From a checkpoint of a small contrastive image-text model.
Model: encoder arch convnext, encoder norm layernorm, encoder activation gelu, encoder num experts 32, encoder patch size [4, 4], encoder width 128, text encoder width 192, text encoder layers 7, text encoder norm layernorm, text encoder activation reglu.
Training: normuon at rate 0.0022, 1600 steps, batches of 128.
Data: trained on simulated fluorescence microscopy of cells, 195000 training examples, 1.1 epochs.
Rows from block 2 of the text encoder, named by matrix and row number. Rows with one number belong to one neuron. Each number is 128 + 32 x the weight over its row's rms, rounded and kept within 0 to 255. All counts start at 0. After the name is the row's rms in percent of the matrix's.
# gate: MLP gate (text_encoder.blocks.2.mlp.gate.weight, 768x192), inputs 96-191
# fc1: MLP up (text_encoder.blocks.2.mlp.fc1.weight, 768x192), inputs 96-191
# fc2: MLP down (text_encoder.blocks.2.mlp.fc2.weight, 192x768, transposed), outputs 96-191
gate.215 095 [ 98 111 139  71 153  91 117 130  99 103 154 130 136 180 109  76 178 144 121 102 133 106 120 132 106 116  62 172 117 168 121 231 140  89  85 115 122 153 108 153 151 106 133 121 154 136 136 137 135 146  66 117  64 192 171 123 182 136 183  83 148 140 184 109 146 106  60 131 138 144 111 144 136  99 147  94 143 155 147 102 119  96  73 135 131 145 117 150  89 136 137  89 103 148 159 174]
gate.216 111 [140 138  93 137 115 162 210 158 113 158  97 152 188 129 151 138  80  72 186 137  76 137 157 153  83 162  86 151 109  97  95 120 104 163 110 123 187 156 137 167 155 150  90 106 192 141 191 156 152 117  99 121 131 213 136 157  80 157 109 148 167 145 101 132  81 133 136 114 110 119 117  85 209 143 147  94 183 118 164 167  99 138 171 164 141  84  97 148 113 145 121 132  81  59 101 100]
gate.217 097 [106  97 180 134 169 109 123 109  70  97 134  75  68  98 144 118 104 180 144 110 142  69 133 176 123 119 129  82 112 113  51  96 141 172 119 172 175 123 130  89 127 142 133  98 158 149  86 139 175 129 169 159  87 132 141 147 124 134 137 143 163 136 148 123 143 170 137 105 124 124 106 144 139 112 130 117  81 165 144  76 145 157 135 136 185 135 159 166 105 136 172 161  73  85 150 109]
gate.218 101 [129 118 116 147  92 134 167 135 138  99 133 139 168 125  84 108 114 180 136 138 129 173 125  88 138 130 163  91 158 121 124 108  82 112 130 136 119 115 116 170  60  79  84 132 165 139 161 172 141 133 136 188 139 103 189 133  80 105 131  99  82 102 160 146 166  50 114 114  92 174 118 101 152 128 150  91 133 151 196 115 134 175 161 125 153  99 111 126 117  97 198 144 106 136 164 108]
gate.219 093 [100  56 106 158  64 121 137 137 148 103 120 160 138  88 176 149 124  98  88 106 126  98 101  91 134 109 105 114 121 138  88 107 150  82 167 164 167 124 142 185 145  93 139 154 176 143 138 156 117 134 169 173 121 199  69  83 134 118 133 142 159 101  94 112 127  90 149 176 102 152  97 134 120  78 152 116 165  73 163 105 146 202 172 103 119 180 157  96 132  84 138 128  89 135 141 180]
gate.220 106 [112 100 192 112 117  63 109 126 104  79 152 182 119 140  41 197 176 168  46 115 151 101 103 119 175 126 127 130 143  86 101 132  84  87 121 162 101 106 146 126  65 112 103 116 148 165 139  67 166 175  90 125 150  88 130  88 158 129 150 202  94 146 155 131 104 138 154 175 117 146  97 141 131 153 148  97  74 119 158 128 164 135 132  69 140 117 158  55 128 141 163 128 128 131 141 116]
gate.221 092 [108 156 118  77 125 168 146  71 155 175 109 145 103 168  84 142 135 113 110 145 133 137 100 141 130 166 145  93 137 144 102  89  94 130 160 114 163 161 135 166 148  76 180  77 124 146 124  53 149 131  93 121 124 145 161 146 106 134  97 125 176 177  64 155  78 114 129 121 118 175 153 157 183 145 147 141 141  85  88 127 135  75 162 117 188 132 137 158  98  95 144 153  64 192 122  47]
gate.222 101 [ 76 142  85 178 149 186 127 157 125 106 134 185 107 157 151 122 108 184 140 140  97 120 150 120 169 126 160 125 105 164 160 142  89 152  80  98 189  87 108  74 115 109 118 206 120 123 119 159 125 102 125 179 162 114 104  84 111 123 148 172  95 137 160 130  92  47 117 186 136  72 139 115 155 121 145  99 101 140 130  53 154 145 122 154 123 139 157 153 139 154  77 120  34 143 112  88]
gate.223 090 [ 97 111 128 106 190  98 120 192 119 121 106 165 166 157 183 127 128 133 167 115 158 141 148 125 130 111 147 186 114 146 137 134 132  76 138 148  88 154 144  95 158 101 179 148 113 144  78 140  89  88 154 115 142 118 103  76 112 114 151 149 140 112 139 110 106 106 108 127 115 172  98 147 128 138 138 221 173  94 113 179 129 125 147 130 142  72 161 170 141 164 112 126  78 104 143  96]
gate.224 102 [ 74  99  76  22  80 139 105 165 136 132 179  99 131 137 105 183 107 113 170 132 159  90 156 107  89 176 168 158  97  98 167 127  94 127 102 185 116 106 129 139 106  88 153 126 131 118 154 114 144 103 197 200 160  47  80 131 116 179 108 162 129  83 138  73 119 125 119  96 120 127  75 128 165 154 170 111 124 143 168 127 141 143 166 160 125 205 137  86 127 147 156 142 120 155 108 188]
gate.225 112 [ 88 121 121 109 130 125 160  87 164 152 163 159  74 148 105 175 162 150 208 132 126 141  97  83  94 149 138  68  94  87 162  99 152 118 100 120 148 127 105  93 132 143 120 122 110 118 137 142  89 145 211 110 168 107 101  82 136 140 147 194  94 217 159  96  67  69 200 151 144  64 157 109 164 161 107 115 162 108 132 120 173 100 138 104 125 167  86 162 174 116 121 116  69 119 123 146]
fc1.215 088 [173 134 112 118 122 105 121 131 162 157 154 125 103 100 126 165  94 141 166 161  75 111 159 111 139 119 136 144  73 156 102 158 119 142 191 169 149 135 112 134 125 168 165 116 132 158 139 133 187 170  96  82 105 126  76 150 109 109 133  65 111 110 123 209  58 144  92 127 111 159 137 132 140  84 108 137 119 147 182 126 142 143 156 105  67 179 143 127 106 183 167 148 137 156 144 120]
fc1.216 105 [172  94 176 132 135 138  67 124 136 126 124 152 149 127 103  60 140 120 150 114 181 200 114  80 158 115 178 141 171 166 177 163  83 108  85  90  97 164  73 164 149 111 182 158  95 133 110 148  93 104 129  93 202 142 124  94 124 106 123 197 114 136 146 110 162 139 127 154 109 154  74 167 192 100 123 125  76  79 110 160 157 108 134 160 144 132 137 205 117 150 132 136 150 188 153 136]
fc1.217 102 [156 155 129 107  85 174 178 117 129  88  86 115 117 156 161 105 139  56 145 108 181  81  84 148 114 122 145  49 150 119 134 132 102 162  69 171 131 183 151  96  74 134  99 120 161 127 159 107 139 172 141  90 116 140 169 128 142 143 113 134 162 111 128 118 145 160 151 107  59 125  92 156 125 122  90  82 140 118 144 146 160  98  94 116 141 104 193 182  89 175 173 155  95  98  95 142]
fc1.218 103 [ 75 119 121  93 155 116 166  92 121 137 110 163 167 125 153  95 171 122 105 126 153  38 129 144 103 134 142 199 115  98 132 107  95 143 125 172 177 131 134 109 191 155 126 152 198 202  40  82 137 153 123 150 119 104 113  89  95 111 162  82 109 112 153 140 106 123 155 111  37 139 131 104 110  93 122  95 179 105 131 166 147 133  95 119 155 116 169 134 112  96 144 152 112 129 111 150]
fc1.219 091 [149 189 135 113 141 119 132  65  96  81 120 166 167 133 141  98  72 107 118 116  90 145 200  89 147 140  84 109 119 106 145 176 158  81 109 127  93 103  82  84 132 171 128 141 141 141 120 105  92 160 109 115 162 111 126 108 152 128 165 140 163 100 148 182 172 119 133 118 135  99 136 120 170 134 138 132 122 109 156  74 137 104 108 123  95 106 150 144  74 140 168 140 177 125 151 126]
fc1.220 095 [111  90 177  99 115 100 143 140 131  71  63 127 119 168 124 116 109 155 131 108 104 120 130 114 169 132 152 131 132 147 150 141 198 125 198 182 120 169 174 118  81 135  86 194  98 133 127  66 165  72  81 133 172 128 128 216 100 117  75 102 137 157  82 111 196 120 125 198 127 119 134 129 181 104 102 110 118  62 147 146  80 148 124 192 116  91 124 117 115  98 104 108 150 103 139 130]
fc1.221 100 [122 124  92  93 132  79 162  72  78 113 131 114  87  88 194 145  74 102 166 101  84  72 121 179  95 132 105 129 196 117 110 148 185 129 138 108 149  83 125 171 126 159 119  69 183 185  95 123  90 143 154 134  82 140 100 153 118 132 102  98 127 123  86 131 115 170 115 135 204 155 135 131 108 136  58 112 104 163  86 107  76 113 156 129 118 176 127 119 148 112 214 153 109 117 170 183]
fc1.222 098 [163 114 114  88 131  87 185 162 134 110 119 131 203 120 174 126 116 115 175 126 124 126 110  89  84 131  99 138 133  92 132  88 131 164 122 115  47 211 175  90  85  91 110  55 152 131 149 121 163 130 136 111 118 113 199 140 149 174 147 113 140 107  98 130 122 126 113 101 108 105 141  88 142 112 149 178 136  75 119 170 131 140 192 177 129  96  66  63 109  87 153  84 169 133 134 153]
fc1.223 098 [142  94 135  69 156 143 116  88 159 123  89 123 201  61 144 117 133 153  75 152  95 101  80 109 121  60  73 125 153 113 114 119  98 129 146 148 155 105 100  75 153 137 119 140 153 121  82 177 122 104 181 123 131 129 132 131 100 106  95 120 132 186 185 133 142 153  91 120 152 110 123 160 173 156 136  97 113 201 151 148  87 168 131  82  97 145 155 155 104 162 116 140 107 132 170 114]
fc1.224 097 [101 127 160 113 167 146  94 137 144 157 169 160  94 141  68 160  94 163 142 137 107 106  93 109  90 126 123 172 156 108 203  75  84 128 135 170 125 108  75 175  75 148  83 212 183 114 143  76  91 103 124 176 163  80  66  88 152 101 134 154 128 101 141 100 173  95 148 116  96  76  83 112  90 160 166 154 110 130  48 162 104 122 143 142 223 133 122 104 105 172 118 154  84 132  63 151]
fc1.225 105 [173  94 133 109  66 126  59 130 136 133 118  47 155 156 146 165 113 154 148 122 156 118 178 102  98 179 159 162 192 139 179 157 134 130 103 136 150 145  94 148 114  79 128 144 128  77 134 178 217 115 115 110  82  98  96 165 127 150  87 156 125 107 136  88 170 114 197 211  96 112 177  74 141 128  90 131 131 164 174 124  97 134  97 120  63 118 107 101  76 128 115 137 148 115 107 117]
fc2.215 102 [130  92 108 154 135 150 138 120 101  99  80 182 155 163  79 145 147 122 113 110  96 157 156 178 118 162 175  69 101 114 147 162 176 125 149  84 142 112  92  89 142 161 100 185  93  96 128 113  65 116  96 169 151 143 142 120 123 182 173 150 129  67 102 100 159 139 157 176 117 155 115  43  97 158 115 125  99 175 100 124 147 125 139 134 150  99 114 101 139 152 127 140 120  98 173 128]
fc2.216 082 [136 109  76 193  96 137 134 112 162  96 157 114  68 156 148 117 138 170 126 105 160 155  97 111  98 111 105 156 110 107 116  58 132 196 146 173  76 111 176 139 148 125 140 112 171 149 145 127 150 113 144  59 141 110 109 103  90  95 201 114 114 137 120 146  62 116 152 176 110 100  72  85 129 184  96 157 190 111 130 117 108 137 129  71 104 136 109  57 153 174  63  73 147 139 112 144]
fc2.217 083 [124 113  87 154 110 107 163 178  99 139  99 114 136 133  85 162 124 107 118 172 122 131 161 103 145 138  82 182  42 128 169  87  76 142 149  97 134 159  94 190 162 115 120 131 119  95 159  98 162  29 139 160 143  68 124 197 154  67 114 143 102 149 104 185 124 165 122 116 101 131 146 160 135 114 130 129 131 148 137 135 144 100 126  73 139 109 176 124  66 103 169 191 151 108 137 117]
fc2.218 104 [128 115 140 109 179 161 139 136  78 123 160  98 112 103  40 172 172  62 177 131 107 118 155 117 115 133  65 157 118 163 194  85 115  94  86 165 108  72 164 131 104 159 175 107 147 148 150 132  95 132 113 112  73  87 134 164  99 151 123 113 113 195 108  74  90  77 156 168  90 139 107 116 141 143  74 176 123 155 149  67  83 183 185 123 171 184  86  98 133 109 120 132 129  90 136 143]
fc2.219 058 [140 115 122 113  89 127 102 141  91 134 150 136  92 127 115 162  98 140 141 127 214 164 122 191 163  78 134 103 111 130 151  95 127 115 101 165 112 137  91  97  96 135 125 124 165 157 108 111  91 105 137 109 117 157 113  88 102  97 109 133  90  98 123 145 124  88  89 121 117 174 113 121 150 151 119 106 198 133 100 107 137 128 156 144 164 114 128  46 119 152  74 155 123 112 104 135]
fc2.220 091 [109 167  87 153 206 143  96 159 101 142 128 156 155  83 133 143 153 139  61 108 153  99 147 137  57 166 189 141 186 110 139 117  86 125 141 152 172 136 166 135 105 145 198  97 145 148 137 158 141 137 135  69 142 121 114  89  93 112 132 177 110 110  58 102 161 108 137 115 138 186 144 118 121 114 143 138 137 133  67 116 130 195 158 109 180 166 103 160 117 105 125 160 144 154 165  96]
fc2.221 103 [122  71 147 133 168 188 126 140 128  88 119  69 158 128  55 160 186 120 115 121 160 126 131 145  97 145 118 116  88 107  69  73 125 167 148 182 137  83 143 133 122 124 124 159 120 126 170 131 183 176 134 133 168 212  88 118 148 109 155 122 139  79  95 128 172 113 131 118 109 135 141  74 117 130 172 182  71  89 115 137 150 182 115 124 149  91 138 118 156 147 107 181 142  64 113 176]
fc2.222 110 [160 129 143  33 138 138  94 152  93 194 152 109 149 117 161  83  67 169 171 111 145  96 150 114 174  98  86  86 123  96 158 156 144  68 171 113 146  97 104 158 142 107 137 137  80  98 107 177 114 124 146 101 155  62 132 113 151 194 133 130  94 126 192 153 123 147 142 131 122 119 108 135  96 120 176 182 133 195 152 119 162 127 159 109 128 102 126 108  75 108  90 118 148 177  28 133]
fc2.223 069 [151 124  62 142 122 144  88 135 129 117  81 171  84 142 147 133  79 128 112  60 110  96 153 126  57  84 120 166 130 154 212  92  99 180 142 120 185 102 130  97 170  86 148 118 135 151 112 155 112 122 147 143 124 150  83  98  74  93 136 146 147  57 159 150  71 130 117  75 134 101 105 131 161 169 118 152 151 128 126  59  84  98 179 137 151 140 138 134 143  62 178 105 162  67 142 154]
fc2.224 093 [192 204 157 111  88 116 185 132  66 101 153 134 145 109 128 160 161 126 172 141 200 120 140 133 169 127 135 124 148 178 124 145 133 126 185 115 103 134 151 133 138 121  74  79  70 108 153 160 151 184 128 105  94 100 146  71 181 118 123  84 170 157 103 165  70 140 100 150 140 114 178  86 146 121 132  79 200  72 107 131 147  69 160 125 114 134 115 140 153 158 158 117 180 133 114 108]
fc2.225 126 [102  62  56 140 166 145 182 148 103 117 152 100 129 132 113 208 107 124 188 107  74 109 165 114 125 135 148 117 105 150 116 142 113  98 109 131 114 125 132 111 143 156 127 142 106 103 148 174  93 132 113 139 132 105 143 142  83  84 138 135 122 137  93 145  71 122 178 101 138  98 111 129 121 161 133 124 175  57 103 139 139 107 159 161  90 159 119 164 152 129 175  69  99  87 149  81]